From a checkpoint of a small image classifier.
Training: soap at rate 0.0028, 12700 steps, batches of 64.
Data: trained on numbers of one to four digits printed on busy colour backdrops, 73750 training examples, 11.0 epochs.
Rows from block 2, named by matrix and row number. Rows with one number belong to one neuron. Each number is 128 + 32 x the weight over its row's rms, rounded and kept within 0 to 255. All counts start at 0. Numbers have three digits each. After the name is the row's rms in percent of the matrix's.
# gate: MLP gate (model.blocks.2.mlp.gate.weight, 768x192), inputs 96-191
# fc1: MLP up (model.blocks.2.mlp.fc1.weight, 768x192), inputs 96-191
# fc2: MLP down (model.blocks.2.mlp.fc2.weight, 192x768, transposed), outputs 96-191
gate.544 097:168129172152172104176139114147152153058078079131123102090162084117170142110145137132116124178100120169134124122110140152089123136088117158160160111113098159120140126157131139158060044138092111138112187188173088126125141059165131143126151166123107109112091189165094138119110163092134089136
fc1.544 093:125082085169134093086096090157109124149085123150158144138199129129142165130102120126106084148111114158145133143160142120106097119120108148131182165144086106123193141156198135115080103162114139094102094093110126076131132111183176060143156106119145185107129127139118156126129159167134078136
fc2.544 098:117202114141087154089121157159177115147147107113077093097068138109172058113119124152143138146139200062187148161092149102121133126086133131113139129190100196122115157178097156154124076097164114102146112142126083092155137123099150128106121142121107129180117160166140087174121104098177170089
gate.545 090:084120126106090172153053152111123141115134155098116097125164124167172151121144100106174119135158095131210175142116132116065122160170119174134111107132157180091106123118148165127062091144150155197078149099162096133060125072150168134149192183064109146171083192171083133145182106059064133158
fc1.545 095:106135147156177035101111129116111138150075183103128107138138168127131174100142135185166128117120118156067138128145122108146162167087108067134048130147158132144098182145100158168127071182081147103160123154118079167153086098114109110132074173131169181130139177077127147101099127104158119147
fc2.545 096:154075151153186162109101164152123122144151124071136110132195110125068146128135113141132131159106176179104114185138140052104105141100117073137121200116124083049164176115072143096124161153086188153155066115074071130184095139111124124120117140124088149107113102092092166135137146113132177139
gate.546 088:131102159172080108116199158127106110182049088204096083098072098144107098141174090089137131115098099113123146119156132110172139092176114079119088138159096155167147163065142100163143118123126118087104194142166181108088133069104136115164104114105163098169131143111169132095128160147108094113
fc1.546 082:199139107110115108147081145157129099158202185062098084098079081090159161155103169123084115188131159130150128125128103127065134136089151146152132084159135073215114153116150165089148102166162068141137140113157154101181107173204131109111111097132127150132093090141115121195107125196094141128
fc2.546 093:109137145149143140064133116182127101128138174129153149138077095120181132048187098122166091164135123100141031113137151105136165134159141173075144168094143182135108133116062092160070156090141190185153130137106144136117127138072117125136141113153154144159136147163175153136141123151139148065
gate.547 100:129110139110122110149146076094136131110094162135129098139130134183133121132127122088099095107128140126116105197194105137104103123121077075162157112146186179147053080127137122162129184149161124065168213155127123154094111163150163120141038124090107159197134093110092122112132149062087191072
fc1.547 099:142130084128100132201093121101115143076132151113106117158150098113147126107095097107186173120123084157097108160150092147070131090146088106150130157122154169111107124108154108142094155177112178119093178106151154145132075095146144070147110082079141140154119123120104146075089168122106174119
fc2.547 097:108170108139102172127171110139181116128096176168111101192142113214104141172178053104068148133183133120148188115171077171140139098136149147147131145139116133082112080127194105112153109082143148054155118125162124126150099155148110122186107098174183183043161141160200088123149088150085099158
gate.548 102:161117154166099152129074094081151112059149138104169132081105141122129130071104182146103225150138129111097139119121156121098176148168174122160094156169078083103103152110149192137100189122083125153128149090104136167050106140123160111170169137120086141054144153163142103118140100156090153146
fc1.548 097:097149135155103077142128086055146116121124100075184139140146133137153109114101096125131147112131088058155119136073125069042146099116143128141153096138100055124131133139134144160102160139121098098178165153130148113067071155135136119185187153086126140143122134112141112203109105173057096161
fc2.548 101:107134108129087199101089135134103163106146168157147143114098155161117109103174109086106081094078109165121125161062135173227088129128100132107127149172150132177130107165122150180125131108132127138085127106130096149096101135117102168054132112129176175098156113134165152117127133184117211141
gate.549 085:157083124166121098071150148166097155130144102169116119121135103088089105114130162110136126105123174087103115097110096135108095135147096019185128107166124131145136119143165133179117086200121139159132113094101136085164115189131073163163119142129123133117092196081120154092114126165163170142
fc1.549 090:087148173116119114111109155104130128127109134195151121097116137118130138129123157145160139149148127126122134135143096094150141142159132199115109094122099096088134111136108094088151148072122102129148126084113147185115165095088159125105107057090183145214151051161133173173131086133100158178
fc2.549 085:133148125106132058171137123135113122138056157097173138116109110112145167130137132073090072077099138120122151098165155196128081112146104172117066130118099177112136141104125114069120107121067121143133228092109109148152155133211094150130179103159157102127130139125110114165098082182123104178
gate.550 097:165136089127117100152123148129090122187088120122107155155106090198101100104105172134075179040106138055101087161151116120175094032101113117108143083120122169146139137189160131132149129120143104074137203053101135166142129126109118179149173180087122087124151148188098121158147136164112148112
fc1.550 095:145120099127082125117180140171157122118150121165130066191127166123163175120115114156117120174143099134089117134088187140126111149137105130141116131117113139148157122175079116142094059138088163196061131165175125095133084109152153105127106112125126106163149058090092127089116099117135213136
fc2.550 106:135121128156134107101127141187117146163173134169129088083087122152115074129191143105081149125198062123132180056083226157128075161161039114074128103121115133092119173116129155083148101110128163047113146135068098049110102111076129070153129092105092137164136161162179095149120154088113158122
gate.551 090:146176114119082130190130115161087107104139120096086075155103123175088089162153098147114164144126087168130096118169080085087119107162144126142168090195084128122113159092103143095095121099163090147120111190095139118134156098146146124093160182107053157136094180138155099113183142149069164115
fc1.551 094:130112135128131173196076097080131116120155160149108084140141121121084074115164128128115092179097148092130131154115149142053074101152115132115168101127084106157094103110124133083047109189111020186122193137143065093196092155116139124171124105140108108172102190109150194152110136108154112123
fc2.551 092:115102131138101117146118115102095149122071054129123107117114135129133148093137127100124109137104120159126147122179133131129130125130115102045158045102128145091062131090124137195162107132164130108134146089095130049148074145107112106130103166099095137114198098095194166154139142170071067185
gate.552 105:122130094113136132161072099110145176134151123129181162136099147126083123192126129070188128147158089146154151127130120056143127101141123125150150114122117160120088113100130136118167161168137136121143182142101097181091094168104151123099170114152118114098100194177126119226136135129097144161
fc1.552 100:104119084159108107162116105202102159069093155146123115089167087152130132121169099133145150143157116083142185148113165169140156158124161109167159192101122103132181112087119123140113157137054144103136113138116138211131123117083081068130132138084103179155112169101168141090116132172176161155
fc2.552 104:141150112154132134170149145132051093130131133141122097122136150154073106128178170090172131133122126131108162170101093149101152131160135096116168161164076120133116123132133155162101096084115148118160091091132105129085099094104108112090120115090118149117160094100090073157111122130174143120
gate.553 092:119127076172149095128138097091127152136063125130120119132195172121173077137171115108115099117116143139163126116147131185107140089090169118112091146131094158126150167140155031190174080115086057124136153184172135063147100111132081101114120088166107114168121109105156196143121137151134167081
fc1.553 084:145126152173100158126204128139109103121079145108109109086084131124167125143139110108147112141156185191127094133189148105120122128161133170220113133072109150108079161160094189099125129148140157124110149069082134111129202103065150143124122139128114095137132148127089119145147155065080122104
fc2.553 091:178126147147083102163124096160084186094113104139118146148157157106163157145199099136187125129135079127133146130103210132155149105151132137087134118158145183168110105147129156171155117101147135164117167118187085125066083126138105172133111114131209128170193117145169162094093094217140099096
gate.554 110:101123091092135134073178142161145135163147105133130096161119120179147119184177118119156073183153133146157191094128149103123181142169142131110151132147123119154145151120160189095108108129163098084134167110123152140167156121193139117191122129122171092131106131122117051158108146145105111161
fc1.554 113:135113103088120169104170151170107130120127116182109121157097163178145132179144117141098083159101160154115118135105117113162122116167140104109139130111149154139133157142124195059137129174113110090109177140133133141188158110181128098162161118079156114149086117132140051187145155120137110149
fc2.554 117:128122179089120071099159125103083188092131164150112113192189165082156118115052192148146042136112143168121166137156112133135128132137099142186108119085158075146181158149103127129063112150089124093126099110131031092122143186073078127086172105109110091133117180181153086117124105124126152083
gate.555 107:152130099118165107072109164059139122171142095103131134093161102157165136143069145149120163117083076136140122141120155108163111107124106128085164138104133127137066109102150078111109156132140093127179127126139088148150115134067123102131118115116122121138079118157087112154109175119060129041
fc1.555 105:095110137181169126145129121160098130143124112142115148177132174100062124074113122144140122099166159077095162126129115205099156144147138129093062119117198105121136124133123173169128111113107167158086098157125158126123135134158114111115152135192130137150163117112139163172140108105173142138
fc2.555 103:137175080117137123079144122106116129082089160155091170128129090108094146086145129108123090123111136113120064102181121132127115124159135153135200200128129129122146148161116138122132145118108133164144078107191118175145120129120163070074068177129112112133160133123073074160076134135127092214
gate.556 090:177084073147075129121163133118115133138170147113132107136164173103172148106181197116074110156184094057108175129101150155127114138161114050121196128163103124109101195159109137091141146214042113204119108119128096070123127124152115131187148094117125075095171142125163177171124129125118146151
fc1.556 090:134082142065134102158139148108155176086144068153148132181123119156113110154073124125146144136112130165157075115166143090092126167122065101137160158140143111166130119093157119093137132144133099100141138145105175185153152098164130118076120175123130125184115163117160102151144097106121154107
fc2.556 086:117198181156142138141128081120073089107165136099187132201200188127133134110155120126134079145134114114137110087108149142122131108156093084112163116105146158149161134142116147130173121070090174187134045147059178168123109150124146170105126098101125136101098144133111136174139098172132144143
gate.557 098:098173100120129168103096056219096130127149130086137167129198101162160126108122071158099117102094130098149156103159088156185129156117114068110141136168171156172087126114110122144113173133099131133128186107145119185124107134127142111102193091127155148154089124161130115169076148185144143141
fc1.557 102:076160146074145174082082091152068142131172176123114117147136101161121103127163122140128100137120118071164161091118078099131135153152082060124130098153094138120090110158145163155092140130114147133146152136102140124156084142149145142140180136201119175112162127112073083109043123153117106128
fc2.557 101:118167113094150132188124139145165154109093119167172106109134183119201084116186131209133152128146133103156092141164083174153127114183126113133148118123104082123129123149076105160135149152094151167139150100106095113088083108147083120149111147098169120084112055136152143113138115144101116119
gate.558 091:194074127104132140097118175106110144155120128185106113117179136113106082097097089096169099082152128176114063146059145104173125131145144099144225124196101165092128156137124112116115147058125139066136163148146136137086102068122092110113167146122169132107116104111161103166145128137166102083
fc1.558 098:111117140146133151167146109120135111174114104103122078124109128149157122092121159127060167165094061107096188131172078139082159132105209126148097121161160123154129117169133085119076107163120140164117135100079101155132109143147147116124110071085064140146129171054117154081147140107144161195
fc2.558 099:100097131120094086158197087148062107076123114081121170113080112038099155133131098111067106127108143120099134101126194085117181079118136154143142126088153205137085093138152163124171088083140106172104165135124155156082156141178122117195190171098144146131104142165060152141123080158092127140
gate.559 106:139157161164122127189098135148139152103122128150107098122117125155126152150161131152095213083212172132112105149125155087037118122120150071054119081151128128123105138120144125164127087132171123116143179168167122130169121093176176078133133103102185162125144135099101114122103102114191141106
fc1.559 100:115094113149152090203073134124105123120169163112086125094114055138095131129171121127113129070122183169113130083122122092091135125127145074127131129103146181171141182124094140131117143135116183160201064156152124073103134127123172139104161105095222174152148060123180100160132088160172154136
fc2.559 100:142184114194125147095081108166124118110189137091132201090137168142106128144104137179124082138159186132113130046093120126069092108134144125011112104163126135144161110087117077173116082077203120153096064161119134139162121141119067104163113137091140080119167105157166156133155099113158137127
gate.560 085:091156149114178139169123108148187115050158146140101081102134037149092196083123093142153126114142124146089093121097108084121149123131211145153079104124162148094128142131174121175123102170111150137136139123187164069129138123164156119199103085100104078137087092078171066157146093180148096122
fc1.560 086:137113076157114116133159152159127136130133084104111163083143147107144092133140146090131121115213165138113110151119169103139149084047098119170143127153127113124079114113154124061122087129066120107083164137137077187157081132088131121083169146168137126114115131111086147129138151151136128109
fc2.560 084:136116115090187122163100113175126095123133130177117124110153089148163119148109185112108104107127090116118125117145132139102166111144156152121063125144109144173097123166156205130157069174163093152174191083128115140172097101155135116106173197196165084149149124076097116181075122139105119168
gate.561 119:087136206117200189088145128130154157122152071120132187112091105125134157132140160111135123156164135135072161162121032146129100081122060082146129183148158135184123100112118154112154082171130118088071109147113108141127108127145131194151113129196135087124115159129151152139176090190114106104
fc1.561 121:124123138116202145094174124083119157116137138132129132144122116111117091079120137122150100181169155100073101184227143134151150102141101113174163161102115112215123059128092150125111155054122166110082091118168128128151125134108115098178120112114168100108118158126170174153149100136156144190
fc2.561 112:133187108088147135135104158111137153097112149122102091123082126122113157111155139148105194078098152101113101128102097140105079103117111122115121125169116137113084215153126146099122129105167091122070174150120112174157129156173127052157085142146150040169166106163106084070095140160187090134
gate.562 117:130152138109180163096123135087152110171115110119161171106098127136089158090063121115094118123169159136149128141124094172200159129098172157067140094115124182174149109149169131109128180189087067109121108122197172151143124178185147126155111108083170086130084152098114099127107161193128090151
fc1.562 109:119144112151082153159114083125074143182140179118107107133177136130176123139127116093177113128103097093140181059171127095138135113103121149130118141186137135121101179092133097119170068104187110155124149128085155082140128091166082109123139129141120133106191139160098106078137137074141171139
fc2.562 118:125103211134151113155113124117125134119105130139168166156118181098150126087105160131158117171129103129113103116166156134119114171146097128157102096081135117144093066138153076123104207142185159143131197130115124105147128067089121151130130126139117117131137093126171136117129157179145083094
gate.563 127:146125072159126129126100081173124076133071148110186148073118167131122051122126152133101171146194079164096145092143182149144110110135151110102128114109142087150073148095088162130109134188096146100094140131135115184152094111089150130054100156102130120071084094085097087083164122096124104154
fc1.563 123:119178104196167094068202078101122096155083112141154160115090103170135144156120094103106110145156089155081111177217144159146173089119113080148188162098084082147143183078150190138130092144129131114098119116170076173128171162116122117111124159170117147067125094090087178146160157137112113094
fc2.563 121:145097082127206127115096154132097097085092152113131103069154084092102101046199186174112100124058104112136067081097193157113132120161139135127143133128151160136137095161072148126115137168100146114157088146110157132106103121085157099159087148159153114122180150139079097104126181163148147133
gate.564 091:102112107137101143083125119173089107087132094119106126100143134128097107074191062078106153168182126202142110148108135167146139141125129143115134141097167149140100128165106084166112097131135150165115091115145106152160140104103168142097191127151180118128119172165123117143129081175137144150
fc1.564 095:151128100106144105146087122082140125193142115115140173151167113107151154177100112103110121039105135060097154138164151136102065157049173131160152076147167151133108138138136196104091116115085111147067169152164117099125157155122128140157110120102056152151106085098094151123108142117071154105
fc2.564 101:129152126178091098122142158145122141151125091061139091166140123141105172084060110131091081132100048059128171176116103136127137126062145118110130155117101167148106114128070120103167119150158111107088104131158081082145079132138154155141106120183091160203135093127156122125128139146082104151